A small multi-label image tagger, trained from scratch.
Data: 395000 training examples, 6.9 epochs.
Rows from block 2 of a small multi-label image tagger, named by matrix and row number. Rows with one number within an expert belong to one neuron, the router's apart. Each number is 50 + 12 x the weight over its row's rms, rounded and kept within 0 to 99. All counts start at 0.
After each expert's rows are labels from the 100 images, of 14848, where the router gives the expert most weight on average: "patch colour" is the nearest of a few named colours to the mean colour under the peak. Only what is clearly more common there than usual is listed. The data: pen-drawn characters of a made-up script with 800 signs.
# router: router (model.blocks.2.mlp.router.weight, 16x128, trained with AdamW), inputs 64-127
# up: expert up (model.blocks.2.mlp.up, 16x128x128), inputs 64-127
# down: expert down (model.blocks.2.mlp.down, 16x128x128, transposed), outputs 64-127

# expert 6
router.6:41 66 44 59 54 62 73 62 26 56 57 45 79 32 47 52 51 67 63 38 42 30 55 67 43 50 34 46 41 64 59 69 49 48 40 47 55 51 63 66 49 47 32 50 44 44 52 70 38 22 65 64 43 33 55 54 57 63 55 57 50 59 49 43
up.0:52 52 40 65 68 58 71 53 25 24 38 68 38 50 48 42 61 38 49 58 64 45 47 58 50 51 53 39 49 50 62 48 51 57 37 39 74 46 60 52 59 47 35 49 82 59 65 53 54 30 40 63 58 67 50 48 60 52 58 61 42 58 42 49
down.0:44 45 32 44 45 49 39 46 48 56 50 48 64 51 56 41 55 59 59 55 38 54 58 69 51 78 46 68 33 72 50 41 53 54 58 45 47 43 57 55 69 53 47 43 37 55 68 54 57 60 69 56 48 63 53 48 44 70 30 44 62 62 66 71
up.1:56 53 62 63 40 66 52 39 57 46 41 41 41 47 47 36 57 48 48 51 50 37 62 57 45 42 50 44 55 48 58 51 68 73 35 69 53 53 61 63 48 65 61 63 67 53 54 50 40 73 53 61 43 39 55 44 38 27 42 46 58 50 60 62
down.1:43 48 38 45 43 48 53 56 57 31 46 58 68 56 41 72 53 48 44 60 47 38 63 46 45 39 37 54 44 28 62 67 46 52 42 55 41 56 64 40 47 70 40 68 50 47 58 45 63 63 37 43 55 79 41 25 37 46 71 52 60 48 42 42
patch colour: grey

# expert 11
router.11:41 66 56 69 38 51 48 30 50 30 48 17 54 46 65 69 48 32 44 57 63 61 45 50 42 45 39 43 34 61 38 44 70 51 37 61 48 36 67 66 46 74 41 68 69 57 56 30 48 35 36 44 72 33 37 69 75 46 40 29 55 61 47 32
up.0:35 70 49 36 57 42 44 36 33 29 46 39 60 72 55 64 57 47 43 74 53 57 47 30 49 70 42 63 64 46 37 46 76 64 51 43 45 55 43 40 66 45 40 67 86 49 36 34 57 41 31 45 70 57 45 29 38 46 54 60 68 40 52 54
down.0:55 37 61 60 35 43 45 58 51 39 60 43 53 44 77 56 44 50 47 55 32 33 61 52 34 47 48 51 39 35 48 51 57 56 63 48 69 52 59 60 53 48 53 41 30 61 36 62 42 39 38 53 28 63 55 53 44 60 43 44 48 49 41 56
up.1:36 54 75 51 61 63 54 58 39 60 54 55 47 68 46 44 54 48 48 52 37 38 49 57 44 67 37 42 29 60 39 28 46 46 32 46 42 27 44 42 36 54 66 34 42 26 59 55 32 49 53 41 43 50 35 71 37 37 63 38 71 63 53 60
down.1:41 69 63 49 78 31 36 25 62 48 62 26 33 51 49 61 47 52 32 51 35 44 67 67 73 28 37 39 36 57 22 29 40 27 50 75 60 62 50 43 59 58 50 46 54 50 61 51 71 46 45 65 59 37 34 34 61 28 52 58 39 46 69 56
patch colour: white

# expert 3
router.3:57 58 49 75 66 60 35 33 45 48 42 36 62 47 39 41 51 40 50 44 49 63 67 48 55 43 15 68 22 35 61 33 41 56 44 33 26 54 55 35 49 56 60 40 46 59 29 49 61 68 58 53 36 65 35 51 39 46 48 61 46 51 59 73
up.0:65 43 42 61 66 81 69 42 55 65 61 59 58 51 61 49 50 55 59 67 43 41 44 49 59 49 29 44 58 68 55 40 51 31 53 40 46 58 47 61 32 45 33 50 47 48 67 46 61 60 66 44 44 54 61 48 58 35 63 59 61 60 47 48
down.0:63 57 54 42 77 57 47 67 50 45 63 46 53 57 65 52 56 48 57 45 45 46 50 56 36 43 54 47 43 70 31 84 43 50 44 66 44 49 77 42 54 60 66 11 48 39 73 31 47 37 32 28 55 72 65 38 48 47 43 56 56 64 58 41
up.1:40 43 57 47 47 29 43 51 51 46 57 58 56 36 63 39 52 60 51 30 59 72 62 59 53 55 29 15 33 52 34 50 41 65 42 14 43 63 41 65 53 59 57 50 69 70 53 53 76 44 44 32 42 45 47 46 38 48 50 55 60 47 43 54
down.1:64 45 63 36 45 47 48 49 54 51 65 48 62 45 42 42 48 63 53 54 58 44 45 51 68 67 45 44 36 39 40 47 61 50 27 17 45 51 54 73 47 49 55 54 47 29 61 45 49 39 57 56 32 70 39 64 51 48 50 16 36 33 77 66
patch colour: white

# expert 7
router.7:60 41 53 16 66 60 48 55 55 63 54 50 22 67 58 59 45 38 72 33 47 45 50 37 53 49 68 62 71 48 63 66 54 52 43 68 52 64 43 48 55 50 57 37 53 48 43 40 29 39 45 58 57 63 26 50 53 43 62 54 44 55 57 51
up.0:52 56 28 74 48 40 55 77 46 52 21 33 44 47 35 35 53 54 51 45 44 18 58 44 68 47 39 41 40 46 52 49 52 28 58 41 52 33 59 38 20 41 45 35 40 58 48 53 75 40 53 18 48 53 41 53 52 50 53 64 61 57 37 42
down.0:74 45 46 48 47 51 47 54 42 55 60 59 55 31 46 47 61 53 46 55 49 51 43 41 69 65 61 50 56 45 29 40 50 44 51 39 49 45 65 53 53 45 41 45 56 51 31 37 49 47 49 66 53 38 65 74 69 51 39 46 43 24 41 50
up.1:59 45 70 52 52 56 49 38 45 39 42 51 62 47 56 56 40 58 41 52 28 69 48 25 49 74 26 42 32 72 68 50 40 36 46 54 54 37 35 45 30 43 43 45 38 55 50 66 76 64 60 70 55 50 57 42 40 53 43 60 42 36 58 41
down.1:53 69 82 39 40 24 51 45 53 51 32 55 53 39 54 47 43 46 58 45 56 55 62 56 51 35 59 58 28 56 68 54 47 52 55 55 49 28 31 42 22 46 66 41 46 59 39 48 46 56 51 39 41 53 22 60 48 58 28 38 39 40 43 42
patch colour: black

# expert 4
router.4:51 41 69 51 30 26 55 36 50 56 65 46 46 66 56 50 41 54 65 41 52 39 32 52 35 57 58 57 73 52 60 62 39 47 62 53 53 55 58 38 57 55 51 70 56 66 42 43 47 58 77 38 60 46 51 47 37 56 37 43 56 31 34 62
up.0:50 43 61 63 44 21 37 67 68 40 58 46 55 63 47 51 54 47 28 54 56 63 46 52 34 59 39 49 32 58 56 31 62 75 47 54 40 44 51 58 35 58 40 58 37 62 54 44 45 51 56 65 25 43 52 52 56 19 70 66 60 40 46 61
down.0:47 66 57 52 49 46 50 52 50 47 41 47 35 32 50 52 49 44 32 44 45 53 47 55 38 44 62 45 45 57 74 70 41 34 58 48 63 57 43 83 52 50 43 68 27 49 48 61 31 27 33 42 43 47 57 56 63 50 31 49 41 62 68 66
up.1:57 33 29 48 45 29 45 52 68 48 60 36 66 53 41 43 57 70 56 13 55 31 47 59 59 45 49 52 54 43 51 43 40 51 56 31 47 24 41 27 46 47 44 70 46 45 43 45 31 34 44 43 59 51 46 55 49 48 48 34 73 48 78 37
down.1:56 45 33 41 59 52 53 58 15 55 55 55 45 52 63 46 38 46 60 54 37 52 46 38 60 31 51 35 73 65 45 57 50 45 37 51 51 36 31 35 64 67 53 64 59 34 38 29 38 68 67 45 44 46 68 34 55 43 44 64 37 46 50 53
patch colour: white

# expert 12
router.12:45 56 56 46 46 40 41 57 70 54 48 78 24 49 66 57 51 49 38 37 42 46 33 57 29 60 44 29 60 34 63 60 37 50 52 64 50 62 37 48 23 64 37 42 49 37 76 47 58 64 54 56 37 63 46 42 37 34 48 56 34 63 62 28
up.0:66 63 72 37 59 47 39 40 57 53 40 60 40 59 62 67 36 62 36 41 68 44 50 33 57 47 58 50 53 32 44 64 60 59 36 54 45 58 58 46 41 13 46 40 56 44 55 45 71 48 40 52 42 51 33 50 49 54 57 30 49 38 58 27
down.0:29 60 52 65 56 38 50 19 66 53 43 43 38 71 59 43 57 45 61 54 56 32 53 67 55 44 72 42 63 30 54 50 51 67 39 46 69 58 59 30 50 45 64 50 58 32 53 44 62 39 27 39 35 57 52 53 70 51 71 74 63 77 34 82
up.1:45 62 68 51 46 22 45 68 50 45 50 44 65 54 84 61 59 53 47 47 31 56 37 24 44 54 66 63 69 51 49 51 36 50 54 36 59 56 43 49 51 51 54 46 49 65 61 76 53 45 35 55 56 44 57 35 76 48 55 53 36 72 62 61
down.1:54 45 55 51 32 52 39 47 40 29 36 60 67 67 41 46 62 65 29 46 43 34 39 18 35 63 54 50 62 18 66 55 62 59 52 53 59 57 61 51 31 61 30 44 59 51 39 70 59 56 71 58 36 60 59 67 54 39 40 48 40 49 58 49
patch colour: black

# expert 8
router.8:74 42 27 64 57 62 45 30 61 49 38 53 43 50 37 48 61 60 39 59 49 64 63 39 55 48 44 45 44 50 59 44 43 54 37 36 37 53 32 55 63 36 36 50 34 45 60 57 63 49 60 63 29 33 33 61 53 60 75 59 68 69 51 54
up.0:60 34 22 34 34 59 58 62 43 50 30 46 53 64 68 65 45 29 42 53 43 59 44 45 23 54 66 62 49 77 21 52 81 54 52 52 51 53 52 35 67 55 50 63 61 39 49 42 45 49 64 44 49 35 49 49 51 56 50 64 32 58 58 50
down.0:34 45 30 37 46 59 83 71 60 57 50 39 59 57 66 37 71 63 33 33 63 52 39 61 50 60 47 60 67 46 51 52 33 37 71 64 58 47 55 48 40 52 46 36 38 65 62 43 72 42 50 42 55 56 60 47 50 40 63 35 56 51 50 52
up.1:56 57 52 33 55 38 49 42 52 39 52 46 53 82 50 45 52 52 72 70 40 45 37 58 58 56 31 36 41 63 35 54 58 56 42 30 33 63 28 37 40 60 76 72 51 51 62 29 47 43 35 64 37 45 50 72 55 51 25 54 62 74 58 29
down.1:39 56 37 44 76 56 49 53 41 56 44 49 53 84 73 32 37 57 51 62 50 52 34 60 48 54 40 56 55 42 55 43 50 44 45 39 75 44 43 66 53 63 58 58 60 57 43 56 51 43 59 50 56 43 23 44 31 44 23 31 36 50 73 60
patch colour: black

# expert 15
router.15:72 54 47 57 29 42 74 73 83 47 45 33 67 62 41 53 58 31 28 52 44 61 71 28 58 41 47 34 46 52 32 42 55 74 51 48 35 49 42 57 56 67 56 54 69 48 46 55 57 43 51 39 65 47 58 35 35 50 37 43 71 37 52 40
up.0:51 37 45 63 45 58 33 38 52 47 50 37 50 51 41 60 45 33 27 58 64 65 38 58 77 54 48 45 44 58 47 73 17 31 44 55 45 47 47 68 65 56 56 59 55 34 25 38 38 54 39 61 37 49 42 48 51 43 64 55 47 37 61 40
down.0:65 57 68 62 67 38 32 44 69 40 53 61 55 47 68 42 39 39 29 42 51 55 53 60 51 42 57 45 36 43 59 54 34 50 20 49 35 53 56 41 61 42 46 32 53 46 56 57 60 69 37 75 60 41 35 70 38 55 45 25 57 68 57 60
up.1:50 66 65 55 23 43 49 60 32 55 55 49 36 38 44 40 33 52 40 56 46 48 63 60 71 59 67 43 28 50 48 66 50 52 51 60 57 33 87 23 36 59 65 58 41 45 60 39 66 54 31 53 37 47 52 28 65 32 74 50 42 46 23 69
down.1:51 42 47 45 30 54 41 47 50 50 49 44 40 71 37 55 33 74 49 44 59 54 69 46 46 56 54 42 48 46 59 69 43 36 47 65 34 42 50 35 49 52 55 31 44 31 59 25 35 59 26 54 39 51 48 56 73 60 63 38 41 80 43 64
patch colour: white

# expert 10
router.10:68 35 46 41 44 42 75 51 74 52 29 51 35 43 24 51 60 44 52 66 52 73 48 45 43 52 50 52 50 59 66 27 59 57 52 62 27 66 39 37 48 42 47 50 46 52 62 46 74 77 47 78 58 67 41 31 49 52 64 51 47 41 61 77
up.0:58 36 30 30 58 46 52 55 60 24 40 43 41 33 61 51 50 66 45 52 63 63 56 45 69 56 58 57 45 29 57 55 48 42 58 58 38 59 60 52 59 46 44 65 70 54 59 62 57 39 51 55 39 68 65 82 62 52 19 32 36 51 71 45
down.0:65 48 42 51 52 66 56 54 43 42 38 43 36 39 54 64 51 69 24 37 43 40 49 38 63 41 47 32 54 54 40 56 72 48 43 38 62 38 30 68 51 69 57 61 62 48 41 50 50 29 52 86 40 47 29 43 63 55 51 61 68 30 40 77
up.1:52 58 47 25 32 67 44 46 67 30 58 28 48 46 56 61 62 63 60 66 64 58 50 48 39 61 64 51 48 42 44 33 36 46 40 60 55 52 53 38 51 55 54 55 60 50 40 55 46 48 42 54 40 66 74 49 47 60 44 37 43 49 65 49
down.1:45 63 50 57 47 43 37 57 65 38 55 51 64 46 49 48 61 57 39 50 50 51 59 41 43 51 56 41 44 60 64 78 61 48 43 53 25 51 43 59 41 40 53 50 71 40 53 54 63 51 36 46 31 66 50 34 63 30 57 64 47 57 47 54
patch colour: black

# expert 0
router.0:50 54 46 40 41 64 52 36 34 48 33 35 47 44 45 65 47 48 62 49 40 28 42 53 54 56 35 41 55 60 61 51 59 30 48 45 61 55 61 76 63 38 40 64 81 72 34 46 40 34 45 47 45 65 70 39 45 35 46 61 53 23 47 59
up.0:46 51 58 59 42 48 65 56 60 82 36 54 37 36 68 50 65 38 31 64 54 51 44 41 49 61 54 59 61 52 50 75 55 62 51 26 44 32 52 76 63 63 54 42 56 59 43 19 21 55 60 70 45 55 67 53 49 23 37 52 34 64 60 54
down.0:52 33 31 43 56 53 45 66 46 49 44 58 80 43 51 58 38 50 44 55 38 67 72 44 50 59 28 53 45 60 53 53 69 60 42 39 51 47 38 63 62 35 54 42 40 32 61 55 42 58 62 90 52 64 56 64 51 51 59 56 50 62 43 42
up.1:50 58 60 51 47 62 51 58 40 46 52 68 45 60 44 54 49 39 51 55 60 46 45 62 76 43 59 60 50 56 67 60 44 40 41 43 58 49 31 27 71 60 63 54 63 37 43 55 61 59 63 47 42 39 77 85 60 63 53 66 42 70 32 46
down.1:44 42 44 48 64 27 31 57 58 65 49 37 61 41 41 59 57 63 27 47 48 55 44 67 43 58 58 52 41 55 50 52 36 41 54 61 55 66 60 59 62 56 55 45 64 25 43 74 53 44 54 58 59 45 32 64 46 59 49 71 40 47 81 50
patch colour: white

# expert 2
router.2:36 42 39 37 44 45 27 54 38 56 58 73 30 59 36 26 36 55 51 40 39 50 52 67 43 69 71 57 57 56 65 38 60 48 59 37 70 67 54 38 41 51 51 42 45 49 50 49 45 68 56 63 47 49 51 63 44 48 54 49 36 17 66 55
up.0:31 42 55 41 57 36 23 60 59 60 47 34 52 58 33 38 48 57 50 42 37 65 61 39 46 31 57 47 47 68 58 37 47 43 39 44 53 62 54 38 56 62 56 57 44 57 77 70 66 46 46 63 44 33 51 81 62 60 53 74 36 46 47 47
down.0:74 48 36 39 33 66 46 63 47 56 66 60 36 37 47 64 59 33 60 31 50 39 46 62 59 53 46 43 63 49 46 59 46 42 55 51 51 38 54 42 38 49 83 43 67 58 40 41 62 49 29 47 58 71 59 42 66 45 58 64 64 40 43 52
up.1:66 43 63 45 08 42 25 42 45 37 53 44 63 49 55 66 32 51 41 34 33 54 51 24 68 62 42 32 65 51 56 57 52 55 61 54 51 57 47 43 50 47 43 30 36 81 39 54 36 59 56 62 55 60 45 47 42 67 62 56 38 49 38 53
down.1:54 57 61 39 60 29 42 55 46 17 23 34 52 47 56 26 75 50 52 39 32 26 44 22 57 60 48 67 39 39 44 49 41 51 48 52 58 27 36 35 62 42 46 55 40 37 38 42 30 36 37 58 41 57 62 30 47 52 55 52 41 61 40 43
patch colour: grey

# expert 5
router.5:38 50 33 79 29 44 59 63 48 61 49 55 62 29 52 71 38 69 38 54 49 58 37 57 57 45 46 58 34 48 45 36 44 43 57 46 69 30 51 54 32 43 51 54 61 51 68 51 55 36 61 34 56 36 63 41 46 28 32 43 43 58 30 43
up.0:45 52 68 62 50 43 25 46 53 33 59 59 46 35 49 48 58 59 56 69 45 60 47 34 41 37 55 67 71 47 38 48 89 38 46 58 16 62 51 52 51 66 58 44 55 30 54 45 43 68 51 59 53 46 45 68 45 69 59 46 48 61 45 48
down.0:64 60 56 52 46 47 57 68 45 41 46 48 61 66 44 49 56 39 62 37 68 62 30 50 51 39 62 30 53 21 41 56 38 77 58 73 49 49 67 41 56 51 51 39 48 26 60 52 39 54 55 25 52 21 67 49 58 39 52 58 57 47 38 23
up.1:34 62 46 68 64 43 53 53 44 32 67 63 42 61 64 42 36 45 39 64 68 45 63 53 47 52 69 49 49 40 58 43 47 39 63 32 42 42 51 45 47 50 58 53 52 46 41 61 77 66 65 51 67 44 55 52 17 77 32 50 43 36 46 71
down.1:52 43 41 51 37 77 52 49 74 40 49 35 51 47 28 60 43 38 32 41 55 41 84 56 28 54 60 46 55 39 41 59 64 37 48 38 53 54 58 74 32 38 54 57 34 32 72 40 58 63 48 63 61 67 55 53 50 47 53 40 49 41 47 45
patch colour: white

# expert 1
router.1:49 53 54 52 38 36 70 64 32 69 58 55 48 58 46 72 33 46 45 68 55 57 38 48 31 62 62 67 61 56 35 66 38 54 52 53 49 43 29 47 61 61 62 55 49 48 47 53 46 68 42 32 32 62 62 52 63 72 35 50 60 39 43 55
up.0:35 66 45 38 70 30 40 68 55 66 46 56 50 30 17 59 39 50 65 53 62 53 37 62 52 46 58 37 34 60 53 60 45 59 41 69 59 74 68 64 51 47 43 60 48 49 27 63 38 37 33 61 45 41 52 42 68 71 52 42 47 43 25 54
down.0:64 61 69 62 35 68 36 59 50 35 48 54 51 24 59 46 64 40 47 29 46 25 62 21 47 70 49 65 36 47 70 47 54 65 32 48 55 67 38 57 64 53 45 47 54 48 39 34 69 55 59 48 42 60 59 56 29 56 43 52 48 41 43 48
up.1:60 47 50 77 39 43 54 52 62 45 54 44 46 35 48 30 48 77 26 66 49 72 63 55 43 59 56 53 40 43 50 36 43 61 47 26 65 67 68 41 70 62 33 32 69 56 37 58 63 49 54 48 63 41 59 61 47 79 45 76 41 50 43 81
down.1:51 62 63 51 33 60 62 53 61 33 48 41 45 61 38 47 45 58 49 43 83 72 60 50 57 60 52 45 50 58 15 36 43 59 32 62 60 48 65 58 59 67 50 54 45 55 37 34 57 46 50 37 49 36 49 40 48 45 52 54 39 33 36 52
patch colour: grey

# expert 13
router.13:59 64 57 62 46 59 73 63 63 32 59 45 41 50 46 51 27 46 52 63 30 49 55 38 63 51 54 69 77 45 28 28 47 49 58 39 37 38 48 40 64 55 54 69 39 57 46 55 52 46 32 37 46 43 51 59 61 56 37 68 47 47 80 53
up.0:79 49 66 47 48 72 65 38 41 42 60 25 33 38 61 57 38 55 52 58 43 45 41 51 57 35 28 57 60 56 45 56 43 56 70 53 47 58 29 65 65 56 43 70 31 43 79 31 43 56 55 65 47 43 41 62 44 77 37 47 48 36 52 58
down.0:49 63 58 59 33 42 51 43 70 38 54 48 57 64 61 59 46 53 50 41 41 51 60 27 51 44 40 53 60 22 71 55 48 38 51 51 33 37 36 55 58 69 61 48 54 51 58 44 42 65 60 35 60 48 50 63 30 38 57 47 56 47 40 59
up.1:60 63 46 56 46 35 65 58 56 53 71 73 79 47 54 66 65 59 51 46 33 34 58 60 45 54 55 34 66 36 51 45 49 40 60 39 46 65 54 54 67 46 57 45 54 66 52 33 53 48 50 64 46 51 42 47 34 52 52 63 52 55 43 65
down.1:44 39 55 46 45 59 52 45 73 49 62 32 53 55 50 63 58 55 34 51 52 61 63 55 74 40 56 63 28 52 60 46 42 52 65 57 43 59 56 42 64 39 24 40 39 72 46 57 51 73 43 35 53 58 31 56 35 52 65 46 40 43 59 31
patch colour: white

# expert 9
router.9:45 39 66 48 68 70 48 64 61 41 55 30 43 51 83 54 62 45 41 23 43 36 72 71 54 48 45 49 61 32 43 69 39 43 33 34 34 54 55 61 50 46 58 43 62 40 47 51 31 38 44 61 56 52 38 37 68 47 56 57 47 69 54 51
up.0:64 42 46 37 40 32 60 57 44 44 40 62 60 59 69 45 44 64 36 39 39 56 64 34 36 39 57 47 43 45 38 57 45 24 52 47 45 58 54 45 56 41 35 30 60 36 46 55 64 67 37 44 60 52 45 28 82 58 43 33 41 64 42 69
down.0:66 59 32 42 50 43 51 38 40 53 57 46 53 49 59 32 59 66 56 39 32 44 50 39 63 58 21 53 65 70 43 36 50 58 55 55 57 53 60 46 49 49 21 60 44 29 52 42 29 51 34 62 37 64 56 64 51 43 46 50 42 69 28 38
up.1:50 28 51 51 40 56 73 50 43 70 57 49 50 58 43 46 49 67 54 29 39 32 50 51 35 57 47 33 62 43 40 62 28 33 57 49 54 62 52 61 55 45 48 34 33 50 54 77 47 39 65 68 49 57 80 46 20 53 42 46 52 54 57 51
down.1:30 50 63 61 64 45 67 44 61 63 53 70 32 43 33 56 48 61 50 46 45 69 50 42 55 42 50 49 33 60 49 54 63 72 45 72 30 48 59 60 50 27 56 44 53 43 68 46 34 55 34 47 30 60 44 41 51 41 41 49 75 51 56 66
patch colour: black